From a checkpoint of a small CTC audio transcriber: depths [2, 5, 5], 26041 training examples.
Rows from block 7, named by matrix and row number. Rows with one number belong to one channel. Each number is 128 + 32 x the weight over its row's rms, rounded and kept within 0 to 255. All counts start at 0. Numbers have three digits each. After the name is the row's rms in percent of the matrix's.
# convs0: first width-5 conv (model.blocks.7.convs.0.weight, 192x160x5), inputs 120-134, a 5 kernel for each
# convs1: second width-5 conv (model.blocks.7.convs.1.weight, 192x192x5, transposed), outputs 120-134, a 5 kernel for each
convs0.5 104:139160179174150131139156131122146165188164116114117137162129130144128092077119128100090136100126094110164151171106071064136128157189138148157108058050112082104175147118095084131128038075123159153087103142126082138128148171162
convs0.6 105:159113101143109127121186169138120175186127090118093130108135175136079130136153149141120109148153111120126163122192205150166125146174130141127107081089146104119110127134128133111119124126152166158183190142120117132159142113112
convs0.7 104:127184192176108146103081136161141130077037014132121138165166126091139109110096050000021000117046107129143080107114111128150119117149143140140095081147105142126120119135139106122122095096117079054127155145116158120157129097128
convs0.8 103:131171128145114192139105112129202186191140089143129102090141148083119150123162100065082110117151138098107062097127184140117095121124117135116126095115148071089092137187149185211194164098096134101120111105078108022146136139132
convs0.9 101:112142148119116142145127121093103120113089115091096044116135144220164079140143169183142159177146146143127110160152146139090126138144130102145132120153068087161121077152151080044168096114115070098130102113142214151169113071132
convs0.10 104:083103067104098131113071111153135164197183163097058127130125130122122130146049122139116113162143168138136136108109155135167132119116131172153150120127129118079096118108116085123063192143147152166110107128117145030102073116112
convs0.11 103:129108095094064107119129158189159177129083072098116117153128156193145096069185136118127088178149122116106148138120124190141110100124116183168114121168129154145156147140132165124060161117135181184170145130121142065130173155099
convs0.12 106:146150111120128218228170126079123141127119143119152166150239163126113173149074094083064045149127132149151129106119112122135123104092116106115131133137156127122115084053099099090091179139102097146106164160167150146141141115091
convs0.13 093:175130129127129139123122110143131132121120161103082124108127124115131089128130205149094106144164182179188152124108118175155132114118157154139182130129120094093143200131140155117072151105099139163169152114118138110157131146160
convs0.14 096:243190137070106146132165117087107120095065116152122126062054085115171154184134116131135112140137141161157132151110114117082108129147127150137136145147109116189137108121188124121125162125094123123162180118117174161166179183118
convs0.15 089:195123130154147114097122126121092103121122157132124130160123034142131152197083140132109168132124106110100116100133129153142108127116144127108121113130127153117150130146152139130134128094163157175125128113095124122139140128120
convs0.16 102:137130127138108081092119150177209128116129096096078094133076103147142169116068171148083129076125171122043164160103099112123126103121118119129114103121132138136115154177143163175076105141145103094163159106103125157140188169166
convs0.17 101:149113162177146140153121095094130110118124115148136087028056127133154130173113102119138153134143129153116174139118125140129125140120119055104141124106128159123077109140117131127137155120140159111132110103127105101067139147147
convs0.18 104:124130147184156127112148154173171110046054133147122131129104116155148096122117116096103037151175144114109124099114079129140096088112145128106066082112113135157157136128135145126138124114204172124174175119100111112127143126122
convs0.19 100:115080140171211147073122123121138111139136147121130133203213064109108100124164122098185123102078110138136146080119167117158125127080082161110123103113092131136126110154128084100046073082125118118107138153157206093113129169123
convs0.20 101:163119128157130090112127132151153167152161126109125102119129134143121125171122153118133172122112108132127132142095076074131117136205154115194181169189110109112136136184127088117048109100122103037150124146138154171137091058083
convs0.21 102:167141152132078176197152120124126152156172129092104085093169122138142142165134096150131129162154137112123106113123108121157127127143158126140171133098095102117097037084124116078065122090065116121097128135127119120107097084090
convs0.22 102:139147108088154187148131111084136103116133144114077107139109149181152137111200143108051069161133137151084086126096101106047104174200184139160160190136127134138127195107118101158245101094113113173159166171141111158124146134107
convs0.23 103:132245169113157149130112098113143143155158149109100110122173132119130086153129077090162183128127122095112159127118170168120127141159236143144160152135104138150097166121165176169130136125158128113134112140130121134117115138196
convs0.24 103:111140129183119130113119125121095160133119087120144153165140079135131145096223130143174124112158156113121122075096081076172135110087141147109087145136130129098101132100110124123105110227165123206132100081125125048099157097041
convs0.25 099:185131121153138060097072062120086101134126117099087099080104055082089132159143163156123088127117177205153161138152127147130114115084119188188128136130137143156154109051083116117056121137113085133131124067098125156139117126102
convs0.26 097:183186109101143100079055120222096108130118088106118141156075073113140127139132095126145139129170138123131149106148121087148153088094137158178128116121104114162136124064070120158152123094129149144133064131158065206136114127105
convs0.27 105:120153135133127083100112132190075102155139141126126140152118126128159116150128162171152152201174157125135084069110130123240158123076120131143116098104196206173141139184127130147129193147129110101194148100101110167201137139117
convs0.28 101:195147124133132154102111124133176152141149143120128109090132077160161112110105116080111083123126118098111115069104160134174121131132087147118117136115129118098127040108100028092142141112100109168174143112092070188126098133141
convs0.29 097:094084117123181070062095149141166103089060123144135109122180127178186084107117158184136100119185141082103169131112086131039114109130154052097129127105125074098129082074085057041164133105079163207145156174153139121088080064140
convs0.30 102:144133157147147126112120077155087136132132097200160089127131161189192148112183093147167095099096122168146134066113125127130085106159141098082075113121123166144109116081150168093128183136160211180122080142138140103071085116095
convs0.31 094:207131130135083111121120123162123148170132064178179169197117101136155142133105148160112132116169163139127109123123135091155135117129165149137106156155126136132104102130119122101038133134115104115100163179124134114080139184172
convs0.32 101:155127123162141120140126140113113053083071074092055079051031121094137146185156218149125131175148150149120118141132095101134124124127110163129146135130124130105103137185130110085077108153122080104138147101114140151125143134111
convs0.33 104:165189183121088100121119068060175170172141109123094113164119137120080192136119126199117114147148158142184153142121116133101118140163117151108135134078159161138113127110089057060069093092081070065131128167160130218164136124106
convs0.34 098:121129141145146115149169111047101128078125156096107101128152157142130109086116122140145082114076094150146163165123111130210134168175153075131149123118129144140127078095071105165139192120140136065208111051096082168177180130090
convs0.35 106:132135182166152090091138145143122113150121179114086106152091187144090107094100057146143115126114140142114057091150136147132119127155186168160145134161129130143140153174122108116106141136134157197120126133119085115153174113105
convs0.36 096:160132105118105145141105140116123133100125117053082091100133106115102104118131112131078095157099099102116115072099170104126166132105116108125149136169194184130118116079094120133109089013055084104185100065104130183118136099142
convs0.37 096:065122118142176147192160114116153106073118152130093062103110097112134128147067179126116076086104134157150148125104128125170124157149203109136130058138102096050056115184131100074036154079105166141161107131128192123151164126153
convs0.38 099:113137152102126138170143130157144109127151119028081197145099146143146145117112156150127161077090097097128088115109070054146134125126120116127128117101127086098098121054153133133111084109138153182117141150102118190150163183190
convs0.39 102:113100156193244121166192147114137120058112127139139092083099115103108082206095092141141163174135102096040113137124118128105068116138088131194132125128093104098147183179123080225246216105118108123159144139056070139110134104085
convs0.40 101:116125104095117136092097128164126143089116132110146143097147105102129128139183164055039103150188140154128089081129132069089130154135138155129112118138106107126121147074185200125114097093159138080108127090125174091109152130084
convs0.41 102:114143156129127070119148130084143141133174169221142117139121151119147119131102067099135133148136138149171127134105116143027109154144123136114115146103117118087037018201229222173110163140117125145140148144138126072166153132121
convs0.42 088:239148106100081141098119156216058110130096120132128127150141114117103129125032013095127118102126143127096119118153163159111142111077112137149161165122197122129127144076093153125093087122105106113107139136124097096169128067078
convs0.43 101:123149139094162085101145132109120138096066068129092089123127117131136156133078095125170188141121138134124088132114116093098056082071088147138151143164128110095055088099078089090093099072132158175132164169168122104106110110112
convs0.44 097:109086110144133114125103117188207122116131089128155153137179130151163097132098107123109092134155138131165161138079139163079144150132131079089114161140099093113160162150160219165057149112090140135126138146097049193186085144154
convs0.45 100:135123138120094113127149165141085133166146165153146115115160112152116108157106148151157155148119123164150116148125123163140122113102117106095115139094164136135160122120129108118161157169147130161055111122135151152127099089126
convs0.46 102:173134126108091090163160104100102143126092095058070116139159136183178137096098117104152143125112090076089134123135086089101115091108164095101105142164133099083123191157107077037054103104078046090103117105114132137111094152162
convs0.47 099:134204130185144080062137169152127139124153133150131086161132152143176152148168128145149162126135094117121225184180152128087153145100112144156139092088071136118095065146152160149206094108152160125149166134160158087112160185141
convs0.48 094:067077107158159137100079049100117138180121092138130174135138127152109087183144135085094141177158152122103154140095101135158158128133133139120128142109141144095114127127067103128052162190126139150131091131128145052129110097151
convs0.49 096:072129160129161122139111129127123140100077101160138093115114205194127120139139137077104122121126113115136099162144123153110095131136124149126172166204092117177145119127151139118095104237163186185108080142137069102135121175124
convs0.50 099:108139160085100090108143145111104136145122064116144153114176155144153140121136134114116100136152120100110127117104163140110121124126158082094154137145091034098111133138052018048009209121076063080120078084119126131115087066117
convs0.51 103:106116144110120136110099102109123063084084062139137082112122138111112129154093034068111080121116095151212154123141133138134114127135136077103098156138107136158167144124109093113107176153164192067143189160146177113088137140125
convs0.52 102:090153122090114142144128098117139149120114120089109123132154129083119135154166127125140131116091113151117088109108172120069086128163138104117155196182176136142141109211056152195133158146123100088096076104089108130115153169171
convs0.53 101:130083130135112082098132111124087099143114068093114151137178147135134148120154122159101102105069106139142114135098044059126125129087060219168135128068148185148109076111139095156186133134141180118166117086145185158132131109137
convs0.54 103:127130169186153066103116128106114099129109088110103108130125156144137107151129153101087141118122094100104123119092116134152156151128045079110110105103133110115142115172100035249229141137117061025128089101143151093100129117100
convs0.55 099:151175210177052024106164153121094123188130053127126156147102107135125161162085127160077096081115135175163146135129184175105110110094085179128064068070129145186201173105137117134182144160172174120124119129126137171135117085087
convs0.56 098:152126114115132137173176114074140163137092113087110152131073095065103118147185130130101141117112140131146048117138104106117107097086079105109083071149124134104128172131192117077068166115100106085137087131149142151091115168184
convs0.57 103:203155127061079084129124128167125130072127138146132146144192140079131162129140174124109112158137128098141111143191167138149151117148100108134134147140133219169161138196158167134082114124096106160141146123086126077088136176123
convs0.58 098:121128117148113135116138163144141087094114108119085104091117130158128098091057135108104067130080074089110169087136128071097125141133185120171137106132104125127137155184174197126108104056088123104133130150141122146171134177144
convs0.59 093:004077124164255150129136152148086132138143139122101113139129182135159194142129127162150138126137125116151168163176128160163135122101068167144112136126111110132139107133118134143157152178100116127142131151149127105087142119122
convs0.60 095:140138143149132060137177174174106088101142134112137117139124112076119128141118135118101117109133140161142124112126116142157110117124121114109119154130161123130131192146111154121088069092135128151199161092076087101133133056059
convs0.61 100:168194164138134071072153167204161138106110101172193184160150148164115137100063124220188160185140213218117141156142132115107206169125112118117087091089123122142112066147128102132085101129114068115153181140067062142130138128136
convs0.62 104:097150160163162134149128148186171171163168201118059105128127150099093131129115115115086088118129154153128146131131119172160125071052090149127116134133073132149134118127099122153137037084129101109114118142104090135152154143108
convs0.63 105:133152102086092134135117125131151118098087099109128134144106105128203119116051069105152141194189134123134136132192147112190147115113135122172187129156130175117118134215142070054067157169101178166102097109165141026074124097149
convs0.64 105:138078127134094128169127081150106098114123124129130096091061159163126058142205154215150147115122098104095063092126100156126134113136193115127103072065099070136156117131113052117239223161107115120098108131140115136111129142197
convs0.65 104:135190210136105174148189186141143139167135035109125102067115075072085143136082115182215141117122137126134143116102110108176135122131123146154156157114092067111142144129112122128175116186192166062126101113062107115129145096084
convs0.66 103:194119123086120122148129099136192144147112133138117093112126111127135141185037056088101092184121141125112178117084092114162143092150150172170185203198090120128123115191131166145166185125107103092193167117122097134110112141176
convs0.67 101:194181073039110123116140170159071072093137121123094096133179124102100097148181116110120113129115126129110115188159089157153126095089127068124132115111143090117101073193171098108057137116112133114123077097119146125139133069115
convs0.68 103:134168158137162060079144146089186132115116145118092050089111116146181120115161149201154226091133137129127095116127121131150171156169147202135117162201159168129125147132186133122161119092092082084091125130109121115118096105098
convs0.69 101:097133093130132161150180127112093142127123154105161131044137109119134167121137128152118138110144140161167140114089101100222163107119101134124157158131207160128125117155117150144142126133120154109189114112141166171192164123103
convs0.70 102:150132132113126131144156150127128134134119149121118127146093187134131131118106114166159137228145061069132206127099139162149111113098109124118109096111108116136131085143128140128151103000070145129124091089126158124136132091078
convs0.71 100:125177145156175140157112074156099124127143146124112132095149137118127140080155138114090066120131111128126122062075096095126127152184189078126131105089113125131105122175203183123072186130109112121042078083137199125130116121110
convs0.72 099:119117117108100122082079140114118060122185112180143102131160106113133143142147132129113106131108124143158119137139127131153077094104129128194171134134100127129138128128074111150200111108155158126108103090127158117144141107103
convs0.73 104:168069076105133044181163119100126138128124051141136100116129126115155134070110131114067113153148131101124110103119152120096103134151105097122121101119097120122113129071106106130069214173105073088128096119118145088132121090121
convs0.74 094:139119064117173081131160161145155129102104123113065084117125156151133139176065047135134090165128094114140163156088158137141171188153158137114091122125167145152102067093129106096067125123183182157131129123118099115146155127151
convs0.75 103:062128145132143079071133190136124136135077059145087083079117100113145149177117089086073123081082110104104177128127128138133140133156147091094135122113134126129129061110146140159148146165174143089133140099133187090066129146145
convs0.76 100:173129123138092255181155130163170152136111108145124146146059096103145162128130195246202164105131116148137126128121184190170172127127128100120137136120148134105078063064086159169168179142095101138084092120130128129088094129127
convs0.77 103:114113118119122026025057121129189188145126133100133174160133056143193111052138095104134109128126106111101088128153091087166161120122149117107110141193122126124151132149141080086110101142132127117140141169160154114125146141137
convs0.78 089:208110122071036094133129143131122144133127121083130110111120001128186143118096097152156117098090125144123122115164159166106129150153130136155126117128187149155131148143135156121132150221156146156101059138164132107087098093093
convs0.79 102:142139128116119069122077111133208172144138186171152133131181156113110104120218172089004019111114127139126108089093119139084115116127198109115128107113059041107163150169157136138154101149188124099122122099146160125154141159127
convs0.80 099:107135141130123087106130128197122086055087096140050062137164149148124097145081153155122186127144126130140223154089119108209149089103138126129070114122122101127143110099125164221146115095115073111142139127132113116122122063111
convs0.81 102:158178123155156117105138174174127150135092106133169085096172127139137101039171153152167105101148154138160120121114051122124121125127128151151128071090122129120088061149133188114097139159131127136144108084137134104135109107181
convs0.82 102:176134120145147096104093071072134111126131131175138081080093149152105123109145131148142160138128138131112139119099112099081074070120131162134113036094103099144142170172105101120115126126170206178150168143095103144106071053117
convs0.83 102:177160130108132100111114058111145164116113102170133115127167196115136140117142073077134162124128090089100086140119107140169175179154107131085093121124101097146089134222203162112105064116102096141123123168164171178187178109146
convs0.84 097:072066106156126151151122098088099094126169116148147151158137101143123129125106136170134147134128141100139130132158145127064121151186102177127140114121090113126125152242184207137161158151178141165069105109107130088108140141086
convs0.85 103:099133152094086111121148156150113100123168155203165183147062089100131117164136108100069074167135108120129200176130116125124100120151122146147133128113159181149137115115118193216125125099137171208120138196131046207160117049080
convs0.86 103:126128159172214147125126086051163138111101090151116087099091112104133142173044125131039086098127148130114085100130157113148116068115188146140169197148247192181142128169163200147121083128128145163133128086162199168124102139196
convs0.87 092:134120115104060101138151116109157139153146105119087057088121040085106064118153152128112159091105127131093143079106125146169101117132151132116145142156130113090131149153131128167173134158098116085098155153141120159162155088064
convs0.88 101:168105106120130065067141121109079134193123111120126119149140177143113123111188133158122097118136180153143115095101134148074090084093127135096130157103133104149167126182157235159099106131090063100156110094083117137158106116149
convs0.89 099:073144172153042174101127163113160163091093126118111098106151199131147104113166140091128127126100152126150169188111117151161165176155140151160114125131113089142117089118104158122113130088136173172093067146187132090122124138111
convs1.5 105:043115121094162089098082119117117139127126091134097136154167161165119109085224089073137209165160120110118117152145086074094080118135171080053079098128141111100127109103113131129126087118123143150160119085105155144115106115120
convs1.6 091:052102131140144097072127187157113145138113132160127076056062194162139168205099094081117099141119094109080101141142146131073076043125137157130112104050102149155117127109105123081095145144123090090140144158155129122125084097131
convs1.7 105:105122112122109145082072075094122146140172203143138153150140145132090089189129138133145122101097130144137073053060129129147139139148166123143135153149139159111089104154132142189218147126122145132137119113123118078130139148199
convs1.8 104:121097116137153153170123080130129125116099069189173166164135142135110118083038040091126140146165175111083196163120146153120107082102061108061090088109144125126127129074087076105124166160163131087093079110144150166121126139098
convs1.9 094:127170146127128120126117142132127140164200212132101106120135110130154138130158128143128125111152170155145187178139113084124199217238222196152123099132106129134131131156125109130118120125119150156099098136137155163129115106142
convs1.10 099:113109130121109060142145107114155138151156137116143104098115221135070067088117171194147165152086094101109114088085085111119091117116124106113149111121097106113105178105073122183137194153126102090067035056104130118133141109112
convs1.11 097:064127144153146088111083077080125121093104085140088069118127151132128112085230177136109068108140158124143188194153165194093121125133164116098127142128120096111130092130112108157113075095105133149104108048121135181128114100101
convs1.12 097:154145160184174087131178159099155148149154139106105132137095162173129122141131122104125186139117095124158139142145137090134111106099080151090064085109154119105115145107105164174137126099110130102100095082112107172177149153161
convs1.13 103:222175168134081172130108151138096065108167229109105109115202115114118095123147130130127128089109125096121045115135145156075170201103103174121111172165101111085090156128115071104106088119137107119171072050055076161123127146138
convs1.14 115:239126153157105148201178118146080151114118127199128069115134060113139128106130131177176168189124164180109098144127123146149146093095134104137151043066173103126115183100086108105117113090128168145190195145106196141162177089034
convs1.15 106:196109092115044139114173147138112135121134211142111092071122111128125131118116127166162159158120155134081105143153114164124176169150143126095106107133098113132173137016084164129161192167182131115149097126144138155144144138121
convs1.16 098:152122118119118046053057180255149128097133210108129140125146110082081097082174143158158124128122131127102129124117128145158121110133129150120109116119143128123125118125165159127120131150118113193121105150188162130116123094141
convs1.17 090:103087065129166159128142176159055091116107111114115136147151141126126124135055126128130110134130113119113112132116060050126131127128126118110087106104103113119128192163137110100071132111078103131077116158153145134128100098073
convs1.18 107:162118119146150143095109163158165162151159169075061121157181121177166149139102106111123165068041067096117129122110104110037048086131157093094150162166131147151135115128117086081109133151148142136153123124092113181148110103113
convs1.19 098:068115146142172107137137118071162129094105130126131124090090101129144166150049103137132149132144129110129119110129101115126134143168158181128140175131142170136153180142123074114194244200152137133124107126135151112095099137121
convs1.20 099:135139123129147095085114136125221177137117118111133121082073105091087101124128117059074110100081123126115070121148110112087085115136174136140101098118145145125093078108115126162175097126111127162141095092155147034092121116112
convs1.21 092:094090088148202104124138135095106079101112106058070127133099117095119165145114101120127122051099134160134098061076107110125164184152122070074120157149048105167163125112106199182146080119130113086125128168170169065095105125141
convs1.22 087:113124120096087096138144153164091094106092112135088064097140110129140154145098127158147143162153114116123160128106101092131132160154112103093117120092096066058074102190172127074088109065085140168178125103124121080100101078111
convs1.23 105:130100132172124148136132141114065085106123114137147129112136092094107139192140113142140145248225165098111119132138107128240146130108103102124104148170078130117094077093116111155142144150155112113107052047103151131118102117174
convs1.24 092:044108150150138210179111131187119139135126177096110109129105129170150126109060080111110103091093134131085140129116094121101078089106064091109111115149135114099131129129141146127110163132144128117171122119119127085136131130097
convs1.25 097:134121113099082095108124131099116108094086096083136093066100123115108137229129110107133214149107118148124097090093080100057092115113124068064077074089083084030096195142152142153153064071099139149143133140152097127092079124133
convs1.26 100:189188154091121070107150163131128146143128129166143099093115086098139137141095159178094072111135167119145117102090158182055030149186082124128124096111076109115148112127106078161165061088085053090164184113084114092130123090094
convs1.27 111:177145124121136122128091123177201136127102087077063124129147078105140127103152126138114131093186183165158087099116135160130167154132133113056023103123169192185148167092111139127125131143159137134159189255255255145125083131146
convs1.28 096:135121101125143121128149148120082110130121075123108114109115118191155126139138128107173126212146121129148126137148128099146141137096080133133126133130146186121106135133138109171186096126161122077143129152190181183113130175169
convs1.29 093:113108136133140120127128119076073118117144170200116090072117122151124115108084093138136127081124173195181112157166147072164147114154140085082128121115151169134133125138157135104168168139125124154148158133092084109122118101090
convs1.30 099:154124104122152143122126121129099132153159154163081107174134170187142087094161109125129112079098150186153170120080069069183146161111073149137111107124162118055133126178143144132072127147146140134105134144102130122148130122078
convs1.31 108:166128128121115174151111134187198180107114162100108129147130159168163133128098107135167135157141146154153202124084134175080090129166213137184172157129095068064129125123076088108151244134112120073130130118085129124113130123142
convs1.32 099:112126070079145173160124112118116164182171131094159235189152098121145125151070063083126137107104099113128120125127114080109098092090102120112126090091137145122118087105099127130101244145121112113059135173137106053055117130143
convs1.33 102:075121143153131168137116149127197116068097184138126086148136157167090099165128145191191218116141165173171093106078122189145120146164165181116099164189167097098108143125140163126146127112118129119132072062098070121125156138122
convs1.34 105:163123118094138126093133146087103113136131176096135164132113106084108095111075060099115128098131127092119165127143187144128088128130120131103122159121103136176157125160138130135129145158144170180144142131139175150098108134129
convs1.35 094:063075141178144150091115124109087117120090070186121134162136134111036076100160124104118135082124139134122178168208179152144152137127115146127142193174151157133150121066114137135123106104095082071128128172154136127085117148173
convs1.36 100:083120126125162082128110127071103133157098086140124117073080140138128128110090110096133166148139110162145129158165137137123129125155147117137190141093144191100049086080128158113099156125127103155111140165135088135082100137129
convs1.37 095:102106078045045126073137131096160149160143156092153217125116095117116127098161131130131079061084127111136083090126092073107104054120126147127135125075133132133156131097123120111085119070140150103241157162169140110150142135147
convs1.38 104:114122104121102168169107114132124080109120099108132075083111015015072120135094144187165110107209215131101110117120131189077133132112094110136104126199141132105095117161149144159163217255217136110064105158176136094096096102095
convs1.39 097:160128135137127076077098151140112083074095146147104064138134132123110057054157144167129105182103104127152113118135123156147140156165127176115140148158128103086144157103122145146153104138130118115178147130142127123099131173187
convs1.40 095:107115122137158122125133126150108119136104035064101139101048128128128135104075079131176179237177139161131040079118136156107117116087108078113178188130184108087074137113135138120060100088119128126099076099111106182131068102159
convs1.41 111:130115116128132175133093140168101134127123146132081066088122078098116100121134108073121151103126133131125208166140173161135106087121119157112115110098060085106107126104124137130107145130125097081149113124163196137138155118069
convs1.42 103:176158124122130129142131099139120115128126145203156102101079096153169151135137104116134073136130142166181083110133140076141122059068144147098122152095132138119128115072085132129137178162135125147120189200177129181119096098102
convs1.43 098:075098133146161127088073129116158156170207151112104116147150057064117149165108086090099073065113143155134083130144107138084128128092067194122112173199155103114108120133112130148141113128164148139092128148118123150110114071049
convs1.44 099:100085067092163138143107128105095141136115121163121125136142135121128123118114121115109059105127088110124145146082096139195114078094047079127124159165183135142159119102124065119124175174142125114133159158091139139134115096107
convs1.45 102:141137134150203123185158155140126126125134115129135130117079116135182138112179159096085106189184128111139107166153087076101125135121119058063123161176085113151167100143106126170138120153150150130067126127092103144130118105132
convs1.46 086:090085084125160127108072138149139142123113074150134127145169144115094093136111128136159139075139184145115103153211166129130106111123094147153139128168130126125096094149127112132130107127133151135164167163164140140152151126131
convs1.47 102:110097083098130148176148090105079129121149184097132189127124108127117077120119066110151173091102110090097160190170160162139157155105134081147183126130082090125140182121110166178132144129113066117125087125136161072141133172211
convs1.48 094:163173118115101151139165162119152208189100099111090112103133108118211201155142100087127135132125150207165153108113130145135150130127132129116065081097118148134112094082142188197154119119138127117143117154197222057130096113201
convs1.49 098:104128125097107121123109131144148163151137124138167175126092109081107140165113126076096135149165117115156130215216123102153135080052080139170230161125108119128129126070096165161140154102068083120104109121132126087087117151121
convs1.50 100:083130129134137147167132150127130132106105099103099123149184102122142154132173157128116149139177134129125212129052071142097155182138145161113058058092195114081041080072103136107032157164150132131097119097081099104106095095108
convs1.51 107:176152122099090148136126152146106052080137137107110090139187139136161136108118108130135174239180114126120129103130090097214145096093123146153143138107103102128126103107135150163128130129129117130048064108156153126134099110138
convs1.52 096:131153128088120130148130109101134175133113131103138145124114116128106098145174152131125119104148165107073164117107065039122131126164144162149136120118167145154126105096127164156127198129086123154117171198182126147104147169155
convs1.53 096:118126115114129070082073144162203170122132097100128123121100157089071056098119119117153108121139099118131134124115142185094121108116128165116129158126151155158162140140118101116142148121127141123147125094128140137101092112132
convs1.54 113:171117094120118166114134123070087143122125089115101097120144082121133150152190153133131115113120106141237104117103085094131127174163151101117128114129166170175144188099093118119131155161148116113151117133127134172158117117131
convs1.55 106:112140162172078136105099123103201160143145166201163119116119128123082109100143131096081110122129107085122118170124080075151141119117127127124094077111148162127105052138155185150114082085074114159100115132150134163152121131135
convs1.56 099:186142098095118111132125120156136124113117120098091130165192106101138132103164140113118145199184180142104133136103055063156115073138159190165140107069124159120112101142123119126128127127105117120127185144081097167122117136137
convs1.57 105:095116103113122151184146070084108137137104121200179130101131131114068082117171148132164162088088071087137087110079080121170171103135106088130131140194172164165154124126106117118139151120112090070107079101027055162116113101069
convs1.58 098:112132125147178102104120118109161182100055081134090117114102201138145147142147087097129177126127121124086190115109115130118133141126096169157136111052121124128132171127135102070109054094116127130072088107098127173133112119117
convs1.59 105:132120126129126131129128127144194119144139163182166209144072170136102086122194150155157117069100132145180098135146121155093114148151171170118093121172138079127181125140101109129123073126189152107069076112123177111136145139204
convs1.60 107:134142117103126133119120171150135141110090109075131120092088136133128113057130026024122157075132128114139134134126127170221164106125162146173127103076095133154102050153199200209196127141137152201078133201164108143140162137015
convs1.61 100:118137174146122133167185214159096077067077047156136091130170122140146112093127143120064093086062059070097107113115146150189171136141171124104075053059139153153126134088107128123138141148129112105069102144171145103135133086090
convs1.62 101:117106139188158121110135106018139113094103097115107154173131147139124092072140133136108042086122101102126169199158136149111131166133133125139142143122123099098131112133126109149149163152116106085116075085094123141135118097104
convs1.63 099:169130111127151147158107081177135143148136124047113073098144103087132133126130127143174134124096107132076165155168176126125088112141160128159138116156129090074095132187101097141153066090111106091119097082113135159131117127109
convs1.64 107:135116067048042105125112115140120157162144156110086066083116097098133098106186124100147161104149120072082146145114088124049112172172115141102065096119106101106127104096118170147109175159154131089113130151142125141124108126100
convs1.65 099:160148117097091113087132143057119094100100129163156127128088124127100123154187171113083079205161130122128113127143137097149090101179174094131158137112121126129096124105101090132110124106136163132185119105133127167145118143145
convs1.66 098:135105124129149146136148117125134094127190188213118082110119117081126133113135106111126097078112126123066143087119158117135182187129125114108160147118128112132107066172134092117118083123145131151096077104074071088153208164136
convs1.67 098:181127118136139220173133118082152171110153198129122128114078138113088101126127142202222127120138149133145092126135084119147141153131079180117126129163168131130140111118106126154095091088119139110178159129101113128149139122148
convs1.68 103:124146135106110123102076072133151163137125136177143085103162192153134117119106064072141156111092095110113167137122102136188164153144144171131109157118157129123114080151175165133122062099104098083144158147143128120103112120127
convs1.69 107:158130084099117106154171087057111155118114115131111085091072130111096132070073104156166127087127137105113091122118049005073139141122088118158126099042137118080108148128081118091094181157138103121153148134108035131123107116110
convs1.70 107:132151135089116053089192219171151157158120127106138098091074139113110106078166170150111043144164101074136133107116115125146153148155138118130152158135078156133101144163110128127141094096125120086181130145155146138090106132130
convs1.71 100:055096117160199151136126142204115128146179135142112093127111129152128126156111096112127150079132129095120141140122125124124110063056084113102131176186110113139131109113101151146134097128134150127084096157208156193157127136077
convs1.72 092:107133133108104120105071135139126154138120087189175128103100106126158095117082107117151170201156128129127102149129135167143129115135134196133089095186103148135146143120196128083155069048058062112098128161173121147151180187168
convs1.73 093:121102144163104141161145092118134103109081097128133148168133160187201173169104125146158152198156129126125117140137141152129133091085114130146180186174100102037076113126126090087138077109128116102140083079101105134110126139127
convs1.74 092:116129102098103095117127127132112074099178175160169126119055098095138152106119128138138149166173073077126120130156181130113132136095039143104098133200100124169133138111090121159192124137105111106123114162130107137130138176255
convs1.75 101:118133132111111133118123136103128130131154139072113154131085133156159149150102129154151143126118103154151186137118116126075120151161164147122130143147119090090120168128131132125130158113137129122105120130144128109132122112138
convs1.76 094:121103118119126172136107071104129135141144179149176122103091198091056109129120096049097106145137141138124158153140152152169197184133073111083100171182074096133122121070131181128095093097122138151151094135195184143135109087072
convs1.77 092:144162141116128186127117152198122125153155160071104118108179142118123122144124119125104092065118162137108148183191129093129115088117141109108124077086197119097123184157122092148187108063102142171127167130105087123121134125127
convs1.78 104:240189149117094181129128100090095090089069085138129145125101128126161167145089119153150105171123101065137079118135136157072104149174143097132145143124095118151150182079125118151161144141149144159160145128137110252169110099163
convs1.79 112:183171155151145112134161175120110128133132115128120122118068138147128143135166149141142144081139177185136143103130161142039000034115128128102122136161132126136124129129127105084067132141175139094176131115128168160131104119149
convs1.80 099:087083122100112073124122123119121131124123096114147143149135111131144116175124122110118148097131147133134147129095049015188144076078144046120154173163125098071057086147127094155125152119088124124191156127093125119072103160189
convs1.81 100:061131161185203175149114114091103158158109097128159118076092131156148116109125155113118116124135136102086185148068112101146074107128126124125121138164172153142092152109114103085086255181133132135130079041098135134115101096102
convs1.82 098:129129128135150143111104204232118165129112125137126119126120133129141156150130099110128138094151170117088146127132155145090112078112129119132095088146150187208182156145116084096127166141067070092151191162131138196161107105102
convs1.83 100:135147166145136106165090096089123168145150191120116098138183100151170095095091084132139151113071105131128136103082126157147111067078060141112070040076159128099129145240147136115102143133136152168112209152096114073104129188141
convs1.84 109:079112146148198086035071141183121127146144108113121115121149147128133147117203108079124146104136142140160160158114121112098132119090067083057044112122117083116111132141144150116123124127132126135116067069120132123116138120106
convs1.85 101:120064084110138016125135125145078069105136126041085079084106135133104128105083114166182137135165150154209106153179138129175145128114091158139110096100051060059092058069082121082131118105145140152126125114129128127139120077046
convs1.86 099:091117107094087132097107150185111127123147165116155204156135076145125121077104111119079061067114118118134218230165111152054096131176183170099123068071115127121094076055094044085128124145122078089119136133131091097087146150128
convs1.87 102:167157141122133155114160163068118101096126174163172135131119102120119117087146148120111126172130119128116164179169064015105176209141068135112123098070095173129085111121182128123099158150126093121126137151136079089064088098042
convs1.88 099:141154148139146091104109103137176185133127116121104156156049064044078103135142140128104084122124157149158093094106124124160122110160186204118057053147158133157182125176135101170162133134127119141135126102079117075120141128104
convs1.89 092:137140159154132142143118110097134201160112091185132128123059209219198174122179168109035058060086122121103095134123119135126147143127073073075113093064077094103143131162152148155129109093087078077115133151165166152121109125086